config = dict(
    image_size=48,
    loss='mse',
    encoder_inner_norm=False,
    encoder_layers=8,
    init='xavier_uniform',
    adamw_lr_other_params=0.0008,
    max_steps=13600,
    epochs=71.4,
)
Rows from block 7 of the encoder, named by matrix and row number. Rows with one number belong to one attention dimension. Each number is 500 + 40 x the weight over its row's rms, rounded and kept within 0 to 999. All counts start at 0. Numbers have three digits each. After the name is the row's rms in percent of the matrix's.
# q: attention query (encoder.blocks.7.attn.q.weight, 384x384), inputs 192-383
# k: attention key (encoder.blocks.7.attn.k.weight, 384x384), inputs 192-383
q.365 088:518450579495548498477488462457434553514482485443544479493447437438526553493512437484424547527454457489513556513549497549489404598533499510489440472458450486455517505510496455453451545535470494470524549482589454464548494483500511523486526492502501505473492477479492507451491515530491534501522529505432496485496474457482447449434477485555511481486507522461458523520526527557549528488527499603508524520502514460477470480485493460550440505545546500511505566463482572562529465476354468521477532528549470476622437512562572442435480477506540501543427522544529502568490444495495535466
q.366 095:511499505514598494485574500498474521516481516473509488556530602450457513460563442534540435505425520492564557568494495506465433459560528462582532504452582535586424513577505524493541499488451497432504538515495490546502532519516530490488468409572473506498442459451559473486506546502556494401528490484489489491493484488498477562538500516528525450465501509455587534510472483500503565466476520449542471541539481511478442450468543464398521501519448501470500478513490497473497439546517522481474531482536500557521458509484483478477537557515498525454461437531491462453504506490479495472
q.367 094:509530556416572587507550474433493468480515457494590509460478556455495491566522520507530472487514520564481486507520513466482455560516463508533403519483510495425612449603470447495547456485572493463459456469441563459485488547554528475473509458493519453527489567522515533539511564459418489492506529497466501544488448478513505489494493499470539526508456528500436445509560443587469508468492433466552457523540468474522465461565465495450578508571518444503495488502488540449470531522521538480441478482514574475523516554447468508501480572508486550533510536484492487535534512547465487527
q.368 093:522453491458476502477542479482503498502559576472503466447456488509480520451473544473487520475491475483516494515499505466516429520479541436536425450504475570531514476523560520460580534479473464481529451509486540470449473460494579517510540471541569521527461456499501536482460449520478506530521487469539535548568480567605535549491514513483457481458503473497428429468538477545484468470530542427465587476427464443507527467480457475486471556577545533405487534478522509465453619450521429506457485538515502497477522534536549514407517482499500400570433457511489564506583496516575487523
q.369 091:539453452433532562521474445551520500442464518501466484517476507456556472472489476487538522516503491455548485404459517544532487511495559506463517418512470524517526539524518433513471474529477511450487539478518552439491490480482542443428468476478512495460519482510520498414569521497511520505502537499502519453494506512419470484467490545494510536565459542573485486464395534473488461451441558431571481533555490471450546476438468520524530492556537561519465394496468419525475580556531499447479507423473498490545488465535568474543511566496525472498509523470550566548541486406509496520
q.370 092:492472525513486456481467453516531494493498519527507525453447484493451522495501511505549552520497501541487537524496440502489511482425475490467492525479493562466521548520498456535569565461542382492525520505555487436536513476520573509469489564431485490446501460518497427487494546571544499388536451529450506428518508557527498442525510525581471508498533496533508499582460436478520530535550509505525534475457493545491499461417459495499548568510408456440523460458487508535490452539494479596526514512522504442498470487610465486517475461470436513451490477454468490528529536546496511484
q.371 091:446517484521572494552535474453563494513501442490475447556546497411414555522420470499494498500442484524557460514570488514479527427474480465583526455491496468516524518507485461472488484502574551592586415489515504434459457492526464492509447503468451440526520503518522546458452514484537501487481512530563533423508449559471489520552503508476519442478554487524543552531513503552460510504491527514480526444525471474519519549481504553542491489561537597517451491514439516480517462561515510562444470510479576496523488488475520477464533513479482424565460575474505486470496449461468503426
q.372 098:533556484513478498438441483537499462550547480509489371511526485423448458475505506487511512554563494532515566540576452554503509569519444479487485458458499493544532475485556458503414461451584535468518501528562461487529490486552568529457559484503511463507524533512504487479524491520532573491381449468493546533530519496441525517464564485508464577521480547486443526508529548526449482566518478466577532499451538454495445468541540438547425465526502548483518437509458484536514509430551489470525488495460447529484476546498453460512530484538554425472511524561411492513484474539452504496
q.373 095:526539476536493505512487465571483547503450504467466568474487576567525522469531467495468540547437516533425492492448433575502579521462524496562480467459427535493493475479427531448533468512516533493483469483480455463556491409560468488513474555465550515567532461491488507514440517446493460483499473509471485437447479473527496518509563528550537583507539470518499558494423436464522481552530475535448504497508501520531494489549484553518486497546573537526530487472514448463498528398576511463378473528535476422507478547547453484451495489497533539590524537539467520539436484515528513574
q.374 103:504464550538540449562415443587566439473375547464506459525458453473514481545491478499518499519505536528453479525480514520580478480384515478482512521492523432461530362484475523530508494450513504552549514471488541486504480509557501452475444528495480503517513449502538514472580469529502525514484520522457510489456523529595559496419506510479471445471475413483484548475517522540513533470508478501510553522563493494514527493549481557478550508516458473492528470461486491514495455478495564485436432444546571544482497416423524454548504465522477450538492498496600490469516555445522508475
q.375 091:398574451509450592467424505504457495451480565470483452521512487483422461523510491539479456477508513497474547515511482408469522542493488564496486507547510560478569544517442471518476454504522511442444551578524498488503418555508487442496489524530529524508431436475510455571496454511471520443529479598511478449496424518452525468523523542510524556545545477493534506489479562493516520454503497549473485475512540488501552508431470416465489623572495556500495519519494532551508486534427510544505527507575437472468498522501443466472471421483505499480487463471508535484465554480464493398
q.376 094:573488441466474471536535533590445517520468422532503547516491539602460523474500518469540521506563461465511467426456448485551466466521455451553419469477510517468493559481510514531458523482522479450542492502513553479485495539526481489508498452481476509477522456457539539553530493418400522446436463415464518503439530504518519548445531602522575562493449490553495559464531478537459503467492518502519476470534428497509479506451571485499471497576546476491527495561486553556456564523476442474548524499505546531553560524489487509410505456486451479552574542469500543534498522506486514544
q.377 096:525466447456534508578568429565449503482440511511470493514529507465575577498524473526567534571499445546447424452520467483569418498531578520496505457519486520584496529479498498479532507531436456504522511451534557505542479511528511518513442516552461543469577497483463526557514450483499514512533469518462508549511582495492459425519518457505463489505435473534548535475494513466451430500493572539475525459500506452458503459554503493475515531549437507536437475534461503499492540529512526461436520482546456434466528482511492503550541481482503440554493559467568523513529471524479521527
q.378 090:507556483486515495508431443413579493519476575525508538440554566475505469486492514593487511590526539499481514499525521376488486421471513449476532528563530455464528497492507510490513519474536517455522500512532543484463504553528463470486479474448529563482517457514518516583479579443577485456460539500423478502467484544445467534428537575537463520417485522555466541436610516478465466521526456582484464534536434489448473465512504479484487467429474479537552449479465528471597522529464481493491455521460479448466536504529463432536504479497484549568531508515500498456475515476451536507
q.379 098:438473474527460483528527492423498516579526516563517495597520472487475415494504498528511454562479489509455455505568496490563530542454473501490505479535516499499544474494446540488464465572533530529447490528471550570477501511498458540448468426558453503546528500497489510469504508518508476511496486462469503465460548444470525442597558503503579530539547469571469438570501415528530467473464442471568494513477445453424489486566489487524584512608527534481526493520556472519530439497531466495486485545437546471473557487511590534511507525479436552517511558516419531498528367477479475459
q.380 089:463519438452543545554530451524533545529523497526475496536534433605531477367513489471515430424515472446488550562477572554548469504508593495495521488520459438491495526473552496481515424491529596544507421506547503443509559438533556490464557440499511502536459542463468502540443457484475457542510414456535503503478538569483531488523481527446500558465404491574522448554504495471536451479476444466455514589480429564603437505463513508501508496421591525547525474512635413529535479500544517560469495542506503439478525411526447498483460560475512523504448458531522488537494550483496467478
q.381 089:502473484463458536505543576540440534449505460506507547450535482515477522489458519458510482517535548560550473495524478442457509506472455483550416471489433503497476468459492503521491538436485445452500502448515538523508548566429505474459485466569527544484538526522491521448554533530563495481510510451591517515438534469532528453364512502494518518477535466521492527521480442537436517529574510488505463532446501461555500466608514505499468420494533455519491502542541562484515558494446472480552509487499533516497491521505477492475520495492510471440492525492444462436529500558443486495
k.365 095:516469581547557456486556526544518488518482510500473472460470545444389444469491512490513541445478526414462524383539544515505514488543505563490484571538568463438477490500480544500521472441501472494476555504474474510440510543501584448543529459483511557479453471538550522457469540443470512505545488494501432481490476547579521531505550502517466469599472512427487522433478519562439553480508535573499495516494475565449482531440483430451461518492448407519485517509490489508526470492466526480465512565509430475466479559520553426548551477424506503496547495487473485399525566519455486634
k.366 098:525492471549498539475534429583476500597553548519453490557424459462400540444527418552496513488458473500543501487488547503461537518457527478534455445537531495557502544574554471511478473519464442468464491470491464480534496514466547608433485475449517467553505542481514483476555426469483495481429506476515424531572463516542528517547520529526466549461468416509526526493474508505508532454431487587538489514565501459481379539436527483607505434458617491519427558428488506513479478457510499470532462484539514490496504516504503498537570493463524472570532433543465523511480445458400496522
k.367 093:499506513476529560559482499518514482423489496587517499509598536546512437485476461458520498495490496430590482590491539444501553555548492528509481486486523519501503569445480481474503456554556473497507419505504536530509528489462502502513542445527516594432455387473470537499469459496456498482498499472507496517495522549504518425569509489496499527501518477483446565466501519433507524501588548467568433518446438520515472473527523517515529534495429515483533497472504430442471439428509495461491515495493595510444537543536503558496524491520577488615453499417520485453588488582488479479
k.368 093:462491504519524512508493441508536543486582462544460479542504542461456531542538472455497548526529480484507533492481534572498440477494466485457517471449525446446484489443470454545492536502469508431470480444496508516516461502573521520496539492506487490526585537452464471414441548549451518547485493563495521507555473500480466517427521446430482524456504459438503479497523489505472541530473462541575502543557420488485471380497408544433527505493476456535498519547497506494499485531510463425539515553478495519421490471540457507545544498555492524481536477476468490518446547415496552513
k.369 098:522513510529552495513556554535518568481474455463454525508520446563407491538546531529410497402526500564493510477433461424456509569498518516534422444475507509510516515486487558460522569454452487534599565562500508488488562537523498552473512504539460534462487482508487438519500504455508541472541436552475496549540569538511505529528519479456494506513521499501545512475505455489490510532479484565489492561520497480557475492473491442503518514487474467487448509569575511506448465444506448549490479530520418475592566500475491513467583441558460499441528577491490485469527525468466476484
k.370 093:475472464602571491496526470570571559483474602541499510507490495485578561454519567510543515522516477537505509464470512544434377502527432482519504428495426502466504514471550512471521521467509552440472480449538550540536492431538488454491463533487531522465524458498497495452501465552457515525481555583560521442514483498438525480546442559449522496531481509506530512472441506455526484480522465494418535453505450537539440543552480476451470469480568465488499521459449514441428420584540484443475412569516468573560492435507545525504448515562462454501512539470438557529490499566453470534
k.371 097:510470509499556462448516536512540479545534534537532507575414477516556502516485493515464525555496479496548436439447517512443511508523479512492527525510555489461514526573416572444477475459487544533511522459549512483439540439473511468501541479524495498584484422456494435425415462492591536514498467511451506463465452519566474462499558464571443466520499455518449490595528510440440602473488524521508495587596555520465499496506456451533558507559499438496531567517493530467525458423524542536537518491573488420456541468513417506428513384471444473486480506434485462555485491531461496467
k.372 097:470457496511512513431530471541467501490506542512490524505509530509509518520544503507578476457481618501555536532427568505528436524458506498512480499459575481481486400495458498528528543386466471457428532490502534504566591475507463530537562534527428558533435460457581558433483447455494504513479433482450439467477456458517545533555533546513526485487452491514449516534544521516494475484524483516481541523526529589515547465464483543443499520471514548505532446537493440547525591503472458472519518507476473504489533437524468498539545540495461485489511427533482488500509454547484476476
k.373 095:549498642535524462489471585485585478480500458468514488513440491522552512571470499536598528531492499496472494513563488572580551517559523536487585466499531526457509554503461477485522464542476558433490494434502513618472548386438469516545433511507446474534476540515505508521491494588475482469498535451539487498494502484421519474526447504513515472499466492424553534514495519521503461437441514418509537504412542520538485568514558528450548482544568456427465424591551554510511500484493514513483424559459526573495493488492425506469468515538428524537490467571514532497541548468461517561
k.374 102:530497528496527484439463436495533430506522481519561549517500488559417481476490524546530465507539479483480477453521522555409491525534529483524494449568483551468504552540531520493526529493475472520429433472498541511488560498581434530524457458482478540451533488473513488502484532515512552572496452511506530517524508486512467531445480488573467474539525491528457531510511517458536572512465460491422461570441473462525534501475614519414380488571474521504452521472544470553464591551485425613594558501522500484461517518486484530529469545529517480501432507418500461489525482494476551528
k.375 090:500499464483507525510499482472529448531562521368452465451552477562571475507480464472472482424535497570439492532507523449530553481450438461483478541504468483479522511552566486517482518557558521472494529474509512529432496503544570490513477389484493505464513499479483501511560518510458533532558471534501535546465519410541501542504481528524587436483477554477512512491544471502478516366480456509529481486530454559513518508475478521491463554458449540481512505469438568518546449490561542503509506512549485483458520464474519448535472527458578420462511446465428532491478515553512475507
k.376 094:500508593502528523548550467473479445447447534502494396486561482515476544546480484504497499565522537514486564506397594522541478453447516474539581443539473515464531489473504500441524511498479511543457559503516437519545538503550533491465480474508509526484459467508523515504482393507509479429496510481553510621431458501469486444513468474485540548501491507506478478540472471477513472445473484520515553528455475575501470558502567526471465539582477547519448506521457481502460482508581459582548498483412457464490452475516453560569525473477539406459495563519532517471528472490492502547
k.377 102:495543486554527453441557527541465544521545590463424522461484504480531422478509473585502505475469492574492519481542455442394455504463576529464493540473535598566497581521511489491523483503493494500419475538574491587462441494601495488504501505454533464526477502561494409472489429519500551532506499478475480567543480478512503588499480503535492503513492474539456545465531489497495480540519513511452507495532505421543511512473515402473544483487503454569473488499456489437372468508462482476510472477507525492521467456527533460490515557527550499533485551513514523490504615474509507477
k.378 093:549534518472501495508570497517527434528492560499514373545444464478475515493526512514476435480540544476537471514535528508518504557485508555514479529565532511535485465454446541439512481479476472456510555511413534502496453502469512528531520477496495533453440474494548482477485501476538491434488481546495452566561523517581484523420483567574516556464499480547483512553517450556595454483481522467527560503484538492470499554506531490474527497517469498523438452488555478592382430513537477551451515560545470452476484416446508483525516476494442519504449509475396453567447526481485521460
k.379 097:553452461535509507541557519528480545539491540490561526559517535471554490555513529514499512535460516465590511449448508459466465585436447503495478467506477497471477509482488556483523468432483519536471484534454541461461535473516516526550524420549493473505470477511524510526429490423462589393483491522454499510551544498505544446494507474478469518539459415508524571512485430448543514489439446432473504509455530532568498518449478478473486507552599429528455490487498518471497519531525434536494528497489547512496521565456390471486499468540527532534444476499504486522443555490498509458
k.380 097:485404533518431463465546527517474527491577478489496469519534515457501462469501511453394501486485525483586545534521550589422500495553485569522532455528579427517492559543454549508491565483531584554558546479522498492489500504475464474473453579527513496505534510466549490494530493502479417474467538504450505538441542511488486489491489542488540468522501458446519466580549430486422497460455536465495480484420554410478539490456411526505496540481539480506498539465573491567525479459539519492507465523532508456517606619500501472491482505532518524531460443480521481486550490498438438573
k.381 093:466556480403512534488523580419491571474530457586527526488431550494533477468525422486398524542504528497553506481432511504454504491526581499565495441475466492555502483501523451475579459504512480485512450520507489486522493558553443484480514466498429499568588470503421532524460492484452529518471458521484439534477561515523517556474563470542478461472490493492497509455417553626534541581520464488536538528512452472461540500494530521508526445468533503486498487456522501521494501551464537458462436462496544489564507515526507531519565554464430531505486523467498489519513487484461452491